{
  "model": "segmentation model",
  "dataset": "rendered dice on a table",
  "train_examples": 72500,
  "image_size": 48,
  "crop_scale_min": 0.8,
  "horizontal_flip": true,
  "rotation_deg": 5,
  "cutout": 0.4,
  "num_classes": 7,
  "encoder_arch": "caformer",
  "encoder_norm": "rmsnorm",
  "encoder_norm_position": "pre",
  "encoder_activation": "gelu",
  "encoder_mlp_ratio": 4,
  "encoder_head_dim": 64,
  "encoder_fused_qkv": false,
  "encoder_qk_norm": true,
  "encoder_parallel_block": false,
  "encoder_inner_norm": false,
  "encoder_drop_path": 0.1,
  "encoder_patch_size": [2, 2],
  "encoder_depths": [3, 6, 3],
  "encoder_widths": [64, 128, 256],
  "encoder_kernel_size": 3,
  "decoder_norm": "groupnorm",
  "decoder_activation": "silu",
  "decoder_weight_standardization": true,
  "decoder_widths": [64, 128, 192, 256],
  "decoder_blocks_per_level": 1,
  "decoder_block": "plain",
  "decoder_attention": true,
  "decoder_upsampling": "nearest_conv",
  "init": "torch_default",
  "residual_init": "none",
  "optimizer": "muon",
  "muon_scale": "original",
  "learning_rate": 0.034,
  "momentum": 0.95,
  "nesterov": false,
  "orthogonalizer": "newton_schulz_5",
  "adamw_lr_other_params": 0.0015,
  "ema_decay": 0.99,
  "max_steps": 3200,
  "batch_size": 64,
  "epochs": 2.8,
  "lr_schedule": "cosine",
  "final_lr_fraction": 0.05,
  "warmup_steps": 60,
  "weight_decay": 0.05,
  "adamw_weight_decay_other_params": 0.01
}
Rows from block 7 of the encoder of a small segmentation model, named by matrix and row number. Rows with one number belong to one neuron. Each number is 128 + 24 x the weight over its row's rms, rounded and kept within 0 to 255. All counts start at 0. Numbers have three digits each. After the name is the row's rms in percent of the matrix's.
After each neuron's rows are labels from the 100 images, of 14976, where the neuron reaches its highest value: "strongest on" is what is common among them. Only what is clearly more common there than usual is listed. The data: rendered dice on a table.
# fc1: MLP up (encoder.blocks.7.mlp.fc1.weight, 512x128), inputs 0-127
# fc2: MLP down (encoder.blocks.7.mlp.fc2.weight, 128x512, transposed), outputs 0-127

fc1.137 081:099140114106114082093109144101077136113177169136128115142129105132125113092166105103140141114120140133168125150169128136095130118120118153104120132118113129104106166150157143144118144114142115121138146168121142185118087153102088117170160144149121102099139125164147121090131130148103111166152132148144128126126158170123131144140162075144140111137124139143141065116137063118103140167105
fc2.137 076:137157131094126162147175156124158165131109150125148121075106097134119103128124107114133140112113137134110165078092110155182112096120125120098134145141113099137095105136131152109154134169112110075144134163146134147119152156101099124087102134134125136100129140144100139123098143161120106090128104125143144128154102137096117131146108124091099143169158174095129124083101088103124067124122
strongest on: four on top

fc1.396 068:171151158102119092132157139159108140137109132148132126124148093158145100126135133154125160139123081156160101127153114056102160139133109116123153123162103141114123141127139146159128125167142117183144133165096160140125142085170090190114138163138090138104152098117159111156159119098098120105123143101110147095125127115147130132144163126168105104121123162134124104128171125103128146154102
fc2.396 078:118135102137095148104136109109132138143184107103156135115112160108158146148126157109147104142110124122110138153122145146131185125120115128142151163139164116102138127139115112128086125169102135112092154121121102141090084145104145111116115078119125092090131164139164115121126152158163139094139142136158186126165125097160130077147137119113132171109165123090157093135145136137171086133161
strongest on: five on top

fc1.194 043:149143164140081147173146136104076156174132150161125142134087137125136122122148167145081087133109091139128146094143132105100167103135113119130149120110139111105145117086144158112117098115139105127100132120100154128128162108068127133151125094128120132094118149069105091134111133108162118112155089135103130157126152141133131086153120102132131106115147145117116150126113130131191075152123
fc2.194 054:114120134103146112138147110114176121135177167105103159116163148122070120140143109132144094110123158115112103156083162115137109147135191118157107120130131107092093131098140098133135161168096139110096159147139161133111134162161130109106143095098132072175121148153087102113115196138133144138122108124145140142148132117126131163151139098102138108122134135122095162112124129112114127133090
strongest on: one on top; total: 1

fc1.465 084:144126119140081132169134120120077098153150162127129103097141092103145094124125110155109125138127055107151163133144096132148126111153113133098101105157140125147106175114106166116131126121129114159123142103071139158108094142092169126111122083118134141131136146148090119150106123157120119101086135132092082116149192125110126137147118102146127122104125081148142143121129109139106159090113
fc2.465 085:135172126092149115117154140135152148143121106158127132100127152099080138118136094089146084125157137122095160112131119139101144125141151108143123170138152128126132097163114124140153121153141149097136118139094144098161097071152095119125113127131109093175124115169114136122172088088168149110155142101109141114127108125115166087148161137094098130115086133138091076145153149138104091121122
strongest on: black die

fc1.38 080:139157145091146177092134125087156113123114153115116137160127146078193104132146121122124143111072164136149143095113095114131148138120147081141077103122137136083153136124129120161155118119144144104122117117154126133094143161117100155095172123140146101114145123136131114123158122089153151163157102148143175115109107112163114109104099113113128115105107144089162115139154110138126139164171
fc2.38 078:161176090105120137152120099171119088157128133136091141128110105160085150104142128102159080096122137116127153123154116147115149130123149163131161136155073116159118132101111139133118127128104157113113117130159122122089130116127131144097128107150099136092144118145125149134073122161120073113106111139135073154101086104137124119138140140088140126134148061118116122112111165096122148079151
strongest on: three on top

fc1.37 107:159119147102082127140115085127100080177093156086103108110135103111105132142124079128111139091117117141134118127113114105168096127149115120150139126165140120105132124121150155106108120142173105114100158113087140119080172081162095092162152121107133132151102122117136146099100109129103118104108127125121140093114106115139139095132128151112129120164129100127190125173159091146092130140120
fc2.37 110:123174127146169106106113145158141147053126069117140166175135116135145137120105112182172129117128122080119138103097089095125121137088124160121088119114128125103130121157134120101128104118112133120126095162136129133148104110133152153097096165135123117101124142110101083173114120107127131137121153113095157167126105143084120131124100088117130121087136124125142127132098160082105145112107
strongest on: four on top

fc1.173 100:121145159120118158135086176103110114175134170120133142119140133146118156094149113100105116178135069121122114171109132115116104131139154082095124101097151103180098131109129130134147124055150141087146139058084155152146116122134144125146118106103131149133119099104139118135125128116089123094118175139162094144153112139123120123131124141110091119167144107149130119150114126114109125132155
fc2.173 106:122175157131176160099154111098115093105143156133166123140102140112153161134178117125119151164114138145091114157118112123148145134160075128141118143137096131105143150149178153139117089123155099155139129109144111093116116138091114100128115120104126124201149165135103119159104110142107131150094118086134126112115122152146137155136176174108127107117134115129083117112106147096134157095111
strongest on: five on top

fc1.10 058:128091093099156130111119149146107117112133118150135135108089111100138133122087095132120098142136140155120161123163125076117150097140136124152116124091101136149158143105142095141113107089137123107124150123155120089126152088061115152116064120121105177121116188119101125151124136125089102137099115093169090085131139119094102112135110152116140108142106126146124091127131124110156091155161
fc2.10 062:137139119133146115122155150136039092135142114138108141104205130130141102136103132111127094154114107093091098136136130167141125152098141118128119122088134126135097124136087189154126117131137124096088153108107158103104130132127145126136170118092130087103113150155168134146164163128127119106118128166113145106138140138151117132144132108125066147096142142126115119129140126139092155068127
strongest on: five on top

fc1.192 102:146122133096135146099104102132137100145102099106130113117111121203106105106134143082117104117118129093158170101188149113135136126136172148107111104200136145135107106144118121163113157117154101113094098127132153176132130105143142140103111134119119091141138148160156112081149144112068126128117145119149118138150157168132144138087125130141097160120130171136124142144141145163116139138094
fc2.192 111:121128109155100154157114166173125152126141110177159120120138090135198152130113127134146125117113117120141102142131117115154087139174054149162114144144168139122167090119114110095135077132131166155132146145099124126068105122146127138157150137157095128135128136155139124127117111186138168122108165144128111083103138085147124161117127114113127123176120111136121108126149134120128137140134
strongest on: four on top

fc1.315 070:123101149132109158140102153137113118179126152197135149123112136130116124117112098133118115115138144149125150133083120131144116184150138127113122136111125144191110159150124142097136100099156141151148129172094140135143077106104117198126139187107112178108133143129111111113127096114160112071116107153130154123103164112158143142145109094126135108133129131099093148174127120130132138104150
fc2.315 076:172091102103118114102114131176147152125139131074089145107116130144070158122116125076151133168178136157086128141167118102156154130115145103119140149165131121159158137123098101117174167114126112124097148140130122091143096118088141134122130097143152116154116128125145098131127149130107124146120183083098164133154097106111132096134147132102103127103138154131173118112131118091140133113123
strongest on: two on top

fc1.332 120:107153163129108161100121128105098134107115134121166112134158145163120124119122111133100127125147170141106106140097122118124171173136102127163107076139135153148116080142119140103139112108141135110167124119126180130128100121121159160159155106130131118124150132115111143106097140109128098140076144151104151097145118107128129116107152146160091109164163130097167151109093131059186095145097
fc2.332 120:137111101115128116149092197149136162126102116161135135116128114089135173151121109126116143105117104091131076109076126134136140123105125113094163151079131135147091107146132124128139146155141158144107114099144102096122105103120132168106127127128139108126141145126178152167158103117116087203135132096133169129122130137091102127125107110067179141113095096130145118114120124127137118139118
strongest on: dice: three

fc1.197 132:137134142088134134169160132118138115132085149146138134136110115086122086147111140124099127113175159099129146118103102127112147138143145099171121157147141127152136128051110104109128101106116163150124155132091117148110153138131118144093138138160155093135111144114168107098142096146137149121090098118121074176104099104153113153098150103117134139102117080110158143131178139129102091157140
fc2.197 125:137089146160089091093164136093096169117119124072125113150119081117117141088105111092112111142147130152096122137129166114128139137095094159086126081108158114135141133124150104119133117122130119115150135105114118171122094125093106121118157162110151118152146121164087120114137096124149145100146103142163132136181084107108085137134136176121134155154139161152118085129145139118137124165128
strongest on: three on top

fc1.314 095:156121168135130156128114164123126162142131104172146117144127175057103127114117128132126132091134141079150156145138135151137119163107113086150115105136113124113162132109142094136099126140170125121107105129125075120137128138123140163141132091111171118157138129150149147079168129143096085125083109123166179121171149136136085110131097123178141120133133104100147127128156129130141091093130
fc2.314 102:137162107091153138124146099111136108119116114123140137141142159143115148118101137146130167140120134086123102134133070118087104122106173109114153139136097116147118121137116144124140104130080079130102156147101150127138166102158198111090130186114069159128138133151117124136145147089158098122124148117141125100126086107133121121157165137106122094093109118160157142098131108131139071121107
strongest on: five on top

fc1.34 110:131099127073123163109128146159101132129146183142098118116131139147123131167129095143098135105123101161137117128121142137069153117104103120148146096139143100100134159121126154165127135110129121195106093087156111158131137137166140137123166124128094128141133153131093123128108120103104160108115091162155152150100128120143142109098110087113092133133093145185151110163183106127154144135112
fc2.34 120:101166136103098155118142113132152101171102130165144158095141151160108121126099151150127089152111111113147151143094104145163133113137120125105135105096104149118134151121132129139131113169171123125141132157140148138093182144164106148122120101123113157140166127117158169139165172114128123128118091093093140110123080144097146178145141140164143100117173085119089113092147164114101138142123
strongest on: three on top

fc1.310 038:154129112044112154116148119091137111083105125098146101136139109137118107097108165108145112150154125121156090129129145122119107152148141133127123122141147177150111114190116104154142148093114084118088131161142164103125138112126152167142162097129134122120109115094142105081131166154112140107111141122128117144164175128189118128167113131144131110140132142117147152139091131176131129162140
fc2.310 052:180140092146130114160104107151126101153131142114099110112138149125126160116148094114154110109143169128140132157115126119156156119121108076162108183090137127099114129105122135108072154176150190075162100153133107123116152106115120140142120113141118114116184155177108116138112127142181132128123146131101147120134101153120149148090139110111105085127101129114105110097135109117154119120152
strongest on: two on top

fc1.291 119:077122135115128136119111100125108099126126100103114165136121083096168103143134111130186152125080180141098148141091127132112109094125117117116131100096141123144090125094115115084140117123125122166128118126120139126107142150112114109119130113114107154140080140142169106113130166118100123097130176086116118128140209148130107086139090126103159111138146140115164093104108146130152151148160
fc2.291 105:151134132118141150168123106107118112129161135153136092149130143130132130101142124123121116144139157116118101140137145199126124154137171129101120125149104088106127125119141122103076096129121118155094122142096169131102132101143131104110136081112135184142141138114140128104155147136147159100098112152162102095122115126112118115093084127087093110129147149046134154108079146173135163163142
strongest on: two on top

fc1.96 118:150131119157139142121166042136144140135144122108192133128123143136138116134124103140143123099081126132131081115103153114111173162123148145152148126099125101085114172136132136128179117156138114177150114133115102125128117093142126086109132146122133101099116163139141124069142109122140153136136089140115103109103104156109088122137144102118150103140137185115110162132142114099121124077124
fc2.96 094:120111098128137159125143165166124156077124126099131122132138128170160110164113157163188122135127101104149161129103138088155166148158117150113117144137121162088120097122102104125151129170135111071127105082125140104139171072105098137159157092134120132124126159152129099157116131097112123111126110167118129129158125162122115173134108156152146124118150150134139137161104083115118124150139
strongest on: four on top

fc1.348 123:146115127109115124069148146137126127107089163143063141131161108159127128117121103137105115081157140138103136136083153162108113127127089167154134126108123155090152121141121118128150117145102092170128131131154175158139156113124148175120102092118139145094170146162146120108116098127134125130129110113100141070146151100157124162122096156117100174141151117112142120112110079127132090109116
fc2.348 128:127099148153110097150112108092148113117093108120165131069107152144095172098121146137162165140119142145081121137170056110154123109113139184132126148149120117121134152155107151092097121149130146079138146130104132137094124128158149120140143141135107117135074139142091155101134134119102117147120141162123091117123111160120141138127149090134147115128183148140143101136140190140131128110103
strongest on: dice: three

fc1.302 160:109120152143099109156114087127106108121107121093139080126151137139167109148096098118133150125087120144122140146108127130107107152087127112107109118119121125136123133119119120164110142100147082146149076131106107100149133153123126105115080116129112110081155153125087142139123123139100173098136088173052098111132155172118072107158115144123112066121118115122096133155127120113123124152135
fc2.302 145:122169176136108108117126098163148144075124110140149109116158131113182128119125087140140147141136144114144157090171124129132154109137150141102103121152130102098121128119152120139141127096148147083133156101069122173102152113136123127142091133071107099148137130066125092143163105120105109108130102128150165136111145116146113157129142149152140142119128137148142113123099091117125100146056
strongest on: six on top

fc1.341 066:123106145117113153136126134088107100138123159118123104116126134097116102110123108138154096128114167158131129121092178123108075108159131130115137137097092114064106116138100048142101133109126148098110118135104151128097134150114187122131132149137103145107098124139120086108107130114127098112142166079091103131131132163125123130112116143104132130093113123134093101115125093159116126069178
fc2.341 073:163131142115116095114138101172151121087134109137169142137155106135124110091095147142145162119142082110137126169161105131104153157115119166136078150152129117151200173180091123130133144126117125133159116102137107123114131124138128137154140131151117108120147089100081121140135078142111156111120131126118109125144130083153132094173118117151108126108132158101135117152177092117126149138078
strongest on: six on top

fc1.454 104:138188148086158136132115154092085115143097085173136123114101164137089121113103107153152129110169080171114125140142130143116123163116139133105112116174117130117108154117163131119108141073121141146140123129124128136157119173155135107121120077090142102136072112152135149156135141122120136131132133139076119128120134148156120143112133124123114087159149085181146113132145153142173125136152
fc2.454 107:143121133128167156128128136139143080118151085136111138116147138123110115107103133116140143139116162149099130142155094115167141104117170159107134130113158134172152191154101178135117095094093114103102155107141150107094133069111141124128127116142124108109186119148095134136119128138174130158134110092119114141168160099178141095113099087130114123139147169118152113137140152097121155110120
strongest on: three on top

fc1.214 129:102145159111134090151094101111142126113130124150136117163131147150109117086123128122168109141116097138079136122145127135119102137130134132114134082136145129128082122151196099132144096102097126155125128107169091135119111134097194149126097174129175152140120124089145112153177127152147136122135118129119130159145079131167181127092110116117148098161087111165114104110156139140128127141112
fc2.214 115:146113120131146104116092112117129137130071147134148153129158145113118156119167165113117126143147132139120175110135158163103088107114116118073153127106137121154144154125165151139066157156150121144155135134128130114129138152207177094150147148147124102182114131173156121108140114128152131121142116114057130109106151106131134106153150139127129131135117121128156089159139156126112158095141
strongest on: one on top

fc1.339 076:128114121114106098134133096155076107094098079097128117140156147157088124139144121138138156144164104067142125110137134156139148138165108155127191102128141132136138139135105106088131128148105141167103142168117131149170154121141140098089121120153154161145144098176138095115126130112154096133129160132149090123116079148136156146140099139152117090149127122124159125114099088105145117123079
fc2.339 081:157142117156127128144129154081136131137141175122135117101124131083129167110172138133112085163130146114089170187134095138127145070103128110169132111170137123108098169125127133091130143129132127087182117086111168085073110140132132133153120126135159107125137128121144143114143093113114126142114092144089116156116158166131145142114092154141134149099161115124127157131133146136096135140162
strongest on: five on top

fc1.450 097:103149123089145126134101101118102107126105128117118174135100110128164129130111131093147157110133175128119104165085141128113116122151097112148084080125144117147077128097088103115096077132101145153155101101100158074122091135136129114136118093137094139137122152149154151093141144122114132126136159123118110145104124155164110114090070141108107115144148143118092138104111173140120116081154
fc2.450 095:143126164069133132178163141073127129144146156140112118148127163149117160134140120168124097105116187122149153082139171170125156101129105100173120141133140182087126116137152145106125171107089143151143116161127099168147144124122112110133143111099106151104099155126117127130106173124173123109131085141142112142133160115126118140088129156133103111173130129143111116114100103137130137120137
strongest on: two on top

fc1.497 076:089178131103132149142136133106107119100141179109120120109110138142175157120103126124183155098128149138134064150112123126100126131136123133160092094115130118173089122145074135104123131114109150163142113122155118083109118131123094138140146132148089138137105153126148114092130131134129111093118151160157124137139121158144087139100060135151129087149114155130122138090088155146164136092136
fc2.497 069:119139159082128146166152100099124112118151123139123113133126128117150175142165099122136050130160155139166108105111152144144154123130104111101146137114111154089116137142162140067127139136083134122130103104145119146102128121122104155102127096124150136111108110176118082100150189104157146111109093112107110153159138119141141095159168131128095085146119103130130096109114099153138148114128
strongest on: three on top; two on top

fc1.377 056:125091145127077145138083114141125099139123160115140137155115167085132133159144096134142135106139127127156160115117124096215122158164118142113064095182115133115113123138138134119108125115138137171108136123110123117119137131090129139138131135131123147122117088118147129086141130145098106062088165104130141146095129137174130148137135118135119140099168105148140148146153151077101110151102
fc2.377 062:090084073167121179121110161159112140137121106119117159125149140158113157131148115088142143147161126116163129125093118103097146147115100102130122107126151164156119129121121112148128133120133109092114152159144119118146116117092151112119119140125108118075079136149107111136132131094125116195163106118101136137102107138060127098120109112069130113161116124109170133117123125072113141109111
strongest on: two on top

fc1.475 091:113123129124121113158124117122136140120076111102101120116137102120120128112106145083118161139130149089133134127126096148139144170172102141117154177126126132131194100129110125136129108126081104174105100105147120118160153140120154118166128140102155134129150109132091136117155119143096177093156147111117143144128157119130136133106185132087110105147110116124115047144119133164094087085142
fc2.475 100:148142137113119084120105147089149158175122158170115092084116137106100141145177098129115107095138090135165123127136124121097115092133151091090099104131162136142112127124144149111085142128140113095143169104111155114098097131126136122120120091141115128114097144092144115142114079117116115124154108097147134079125148130117110109108106146178153127128144126130072163156155107109147182128104
strongest on: six on top

fc1.337 076:123136155103120097103152107126142138125101168149150115110111145136134107149118124120152092156134152136128152104144125132097102105154133156124125148098161160104106104138155173112162153140106148126119113130147113115183151120118081114101146098075130144160150188122148124144217084110133111124121101098177116095140149167131120113101148160176130149135117139128112119116121144132132152157099
fc2.337 097:142099110188159166121124140150085107104128117133107168145149137126105158151096133111115100138126117091092133141115142143156127119155119109136131146129138115122127121149125054137134089164194152145150143132114136077105168157172161088137143079139148137107130114156089140105129150152134110136128145107114132156143081089149117103154142105149101155134136127131120164156122125174113105121133
strongest on: two on top

fc1.35 050:123123142139151138118111141116148103145129180201126112077108151170176140134141147130116111152140156097138152101105122090133137113154140143142102145074110134137163125122111119130181096130112090094131116136111141117136107159144129159102155079060117154150151144159098127119152102118079114158133111162133135137141145137145087129160102109105126118155146124141156119139111132110140083105147
fc2.35 054:112130122120144143122131132112096121153121123105106132143122110118151130072093114102075083132116133143122156151171126146133100119116107145124093153128121113151106140101158124117114121139127103112133130070173140108145117151144107102137121082173184077132118094141176110171082149145112134091135141125112120124118119104148129113105123090185085117106129136134138108122151135124068090165150
strongest on: five on top

fc1.464 081:180172127140095119105155173160148136113120104101148148155172089129094135134124106163125132128134138135126092105142137162101171125131127128111127124172105100157145148130138155063125094078126114106136173126104130123155158143073115143104136151134118114144104146135174126086155152133141132122155152129169113136132114101146149131115126100154127130157111128135190146147156088162141133101134
fc2.464 085:123128135181148144137118120159136167131154125149106174110179151124152120132101115108107130105142141122141123148150103144156090133126119154129111127105117127155123149153139110133113153106106157154176064147149119120162119162126128134118078079144124136141117122103136096149118132123091138119115076124134180194117119175114131161175147138107121114136123172168124163112084140118112152118156
strongest on: two on top

fc1.179 113:137101191128133136117145140107143159115137135167151101144125117117136137141196120143157117113121114151122113172133115127104143115131197121107121137160114165115087130120076122062128141116168133108157139081156136113094107154104111161141148095098116136116143132113130102079133130113136137144169156107108137132134117136139099170150119145143146148166136159132136132128190091114139153108143
fc2.179 099:133143170150112099086134118135138095085122161094093123115138169107133108132048144135131137107145171124136083108117096174136129155182115106159105130127144111116139140124101134123112134116099112152144137127100131113176118127128145132114111083154152135137105103102098155138180092148105131119117130173140118137150117113123109117140149118107111107152071101113093139135073101144114111152151
strongest on: six on top

fc1.133 104:095122154099100147137123129118097113162121126132136147088134121148121120125160096156146114152124141158154134121097125142100099130114138067132164135109113105094124100136098069146118175069170152126099137125144180140085136139151121134129106143137140107104157111167111128135123119139106114131123139098157083150144107187112172130152110090127110154101136079170102136134133130141113087117138
fc2.133 109:179111148149113112135126132142207134116115135177128131167157173108161124079133156100104139087099080112105123094128140112097126129187135126096137110125116136143158168149139143142167093151116139115157119120124136111127133121117109142150156115151127148172124146122136159131147109109096154103101142124109145110110136063111111134133135103119121083111105123105159120135136119095117141148074
strongest on: four on top

fc1.372 145:106171133120078133131092134144149122135128133175094142136164113130126173094163122128103145118110137106121099151116125110100155095125132141138142106141099176135131073150117141091127123136090194160148150109094139135139093113139141175112125110131124156144112119150164130108099138136094140123156110125067110098142100113150078123139118124138088165111159126090129139120082157115147095135126
fc2.372 139:121143120118118103094079179106122159155040121107137124168167181140119128174111124155127143099141104123108139134142178140163121160115086155105128092124145109138137109157123158108114132121132105129150115106123123129126148091138160113129138141121102124153091133152176121123108123118146106126138110171142126139135087151127073142128149125166163153104106122130145148112119111092179123113133
strongest on: dice: three

fc1.375 071:087164127099146135095102115119110112065107126072103117121135151119152154197127108151118162098129111141106127142134119101131124118133123123128139142180131160101130152113095118144164152141159124137130130116119155122152119158104132147127099096123105131137063123150139094093100116102157147135137088150118084149169110124160133103131182101168117114138151163139180123111138139122163120119122
fc2.375 080:134124148157049146156112157111112113158102146120117134140167097174101160103151119110118136095091101105148136163119098139139144149124131146107141148101117114121101159103178135125114163126126098121155135121159106113090143080156142130161108127117142137117144134163078163130158157149114108138173124121090105146081162119154110146118087138101138133099129145118125147083108118113093111141146
strongest on: dice: three

fc1.115 110:106106126073170089138144078124121092134114089117155109141117146126138113109129104098149147126105127106098148147154109101102146137144127185099100138129128166153189110109125112159148134104100140131135149129116139132079110117123104155115121156113054123082137146083136148154122135112108142125112097109142113129128187184126116135148113107120130179085132137123154106133137123127157125113120
fc2.115 110:123149095096106136120105150120133122133125129160100108114142153143158138201132113099160129134111107116127132093126141153176104120159118147148158132109113091111113104160126151150135134112138111139138097169158145113123107111125153147182104094173130102145112120148159146069175180104135129134100177159141140101090146142110122098137116130190135124160093125136146100098105108137115132125129
strongest on: four on top

fc1.257 079:093137093131099120147127136160164102123102145088129116101129154136155189111189145105128150110133145097130071170157114134090128143131108119113108137091132098155109131152108128147150113153123140135101089167122114092110122142137126107101127108124119140134126152175109106066118136125103104115133116160107105135159173133122100122124131157160129063117094149131094131104111137162143157097137
fc2.257 093:129125114160156127172153110100118102116103140149152100178117113108126137114153096105078134122177154147169174089129146139147119093131116081148145098154102115105109081157170143102100134105085106113134075094118097137064152110130102151135164135145136159111141088096114143129111133152167133148147119108131150122141155149136133123140097100139132134120143129114136099098113117147123113136149
strongest on: three on top

fc1.103 110:141123108153107145153121151132087103101094124121103169138111135119137097111164079130104129167115173096097134119093141162158111133098120101160151111107128147111159130140126156091161153115125099156150162104090128170112105166092145182164154137113119131105112120140107144112143145132143157122179137122131142142174122111149099118100153164144123169105141104126077092128116119103131111152146
fc2.103 112:090117115131139142119091108114140177169104123121101161137112136155100140124142123166165146100140128095116107114157107105072111097148143133124121107123146128114136150152137109123126123099178120097114122102167127165099145109146144129177138111136100124101116125093150071145126136124105069123108105162134174142138156180123108118159152118077144138156114112132163155143134115101181121142107
strongest on: dice: three

fc1.225 064:115129141123125147137135110124134143107104125119128103096156078131119160122163138120124073142088133076098154128097151143131173107104093134126115100179109135100142108125121111110116140086113156114121159154107154096142098143137141138137104109173144086148112096120119088092113142140088126120119163091159130163154150136204092153123145099159122153121109149118141173126118155096137141124118
fc2.225 063:140128095163153134101101150118146096074125135164097118146175167124167131182115124110113154096123124134176118153137132127167104133103086146119141117117158159135118123152112157109155145157154122122134139147139109153086113133153160119118115129181115135125110101161133083129091114117153167086127115091076130144130106150106102085117091150143113138127104125077131093118118122126105114124098
strongest on: two on top

fc1.101 051:171116126131126120119129128132092132139119122138118104125112117088092118134105101114141143084116104068148134149120122100105131103117107083145107091152058141126171154157140122153138124143107125129143114123115118081153138112102170157135093121094119149139141179192134096099194148130163131152131163125108133117127142134128115106146073115166108115139101141121158133109144099128096143111153
fc2.101 049:162130089068189103114147102133163138111119122133087150126121148119123149143153191098161127150101090118113102119144125128093126109135145113123094136103139121151135150145148162175125159144116075104100121141141124107113115104138087113121119103102065116119168115128144146075082149138118138110126163106121127154132115125159111146089105136114147126130160118173120161111110104121146106143120
strongest on: five on top

fc1.109 113:128138128089144167108135122141122166158102090134109130203119081138154145137155133139103145130129106159159151113167116102175152102153120086155096153152143133143141144110134123138143117122115180121135097136160112158135135141124099148165141147111124117149140133165163110067149141138145187103133122151123117109121105112111118113109123139114133124149130113113065100143113168075101114154121
fc2.109 117:126110122145112125154143135098136168100104117117146128110164184124098134124136171169149162140157119103090137155106141157090125104117180149143149111115142141128135139127156135093156099086121123169141113136085100144112152116140129127064102142123179108127133118149102134116150116108142117170127092134080122128179117153183151148128139147143132133127134093131108104132147100152124180095109
strongest on: three on top

fc1.316 089:108090126120109159102175157103137138154128129112095180141160129111105164107155184150128163116107127115103143130111163161085121141155118113130122127104121157128114091163199116127141150128131114173159124177109127159133088174121144148128079097116114119108116125138112123127162119158129102135121123143111150155144121108138110128093168130134091112090134134122103141095145142111172150092119
fc2.316 093:110162112111089114165146135152153149115127083119131118185068089156136130109130161147150135141146094116132137117104148084158103115108153101108112134148111142146180129104125115169095118112099128127144137154141111085096148128143150140178135153095125125134144126134122112070156110145136135126092135143167112157117114149135129066144112128151131107152123169122102078108154152116093108142141
strongest on: five on top

fc1.271 100:113114114099172135156140131115122114098144122177091092116157114098127108111149104108126109148150123132156095128105119124091114072135141088153099113141135109071141106125108105142137117075071106066079149116151146126124155108129172121144159139152116168100134127144142153115125103084133148133133126139147114147165166136145129164163107126135095151117093102151122153124162125134130110104146
fc2.271 094:153111172154118124132104186122114105141109150136147116153088129176126128083086153143142159097095136142095132107129104131115133171159125141120121158117109132154184114106115097162091123112164154161134116175151122101156132150172124140124150096158088115105119118110116109094159128131139127135152127114113098099131102091119096146088126152158121156145167149107140120114127119075138109159134
strongest on: three on top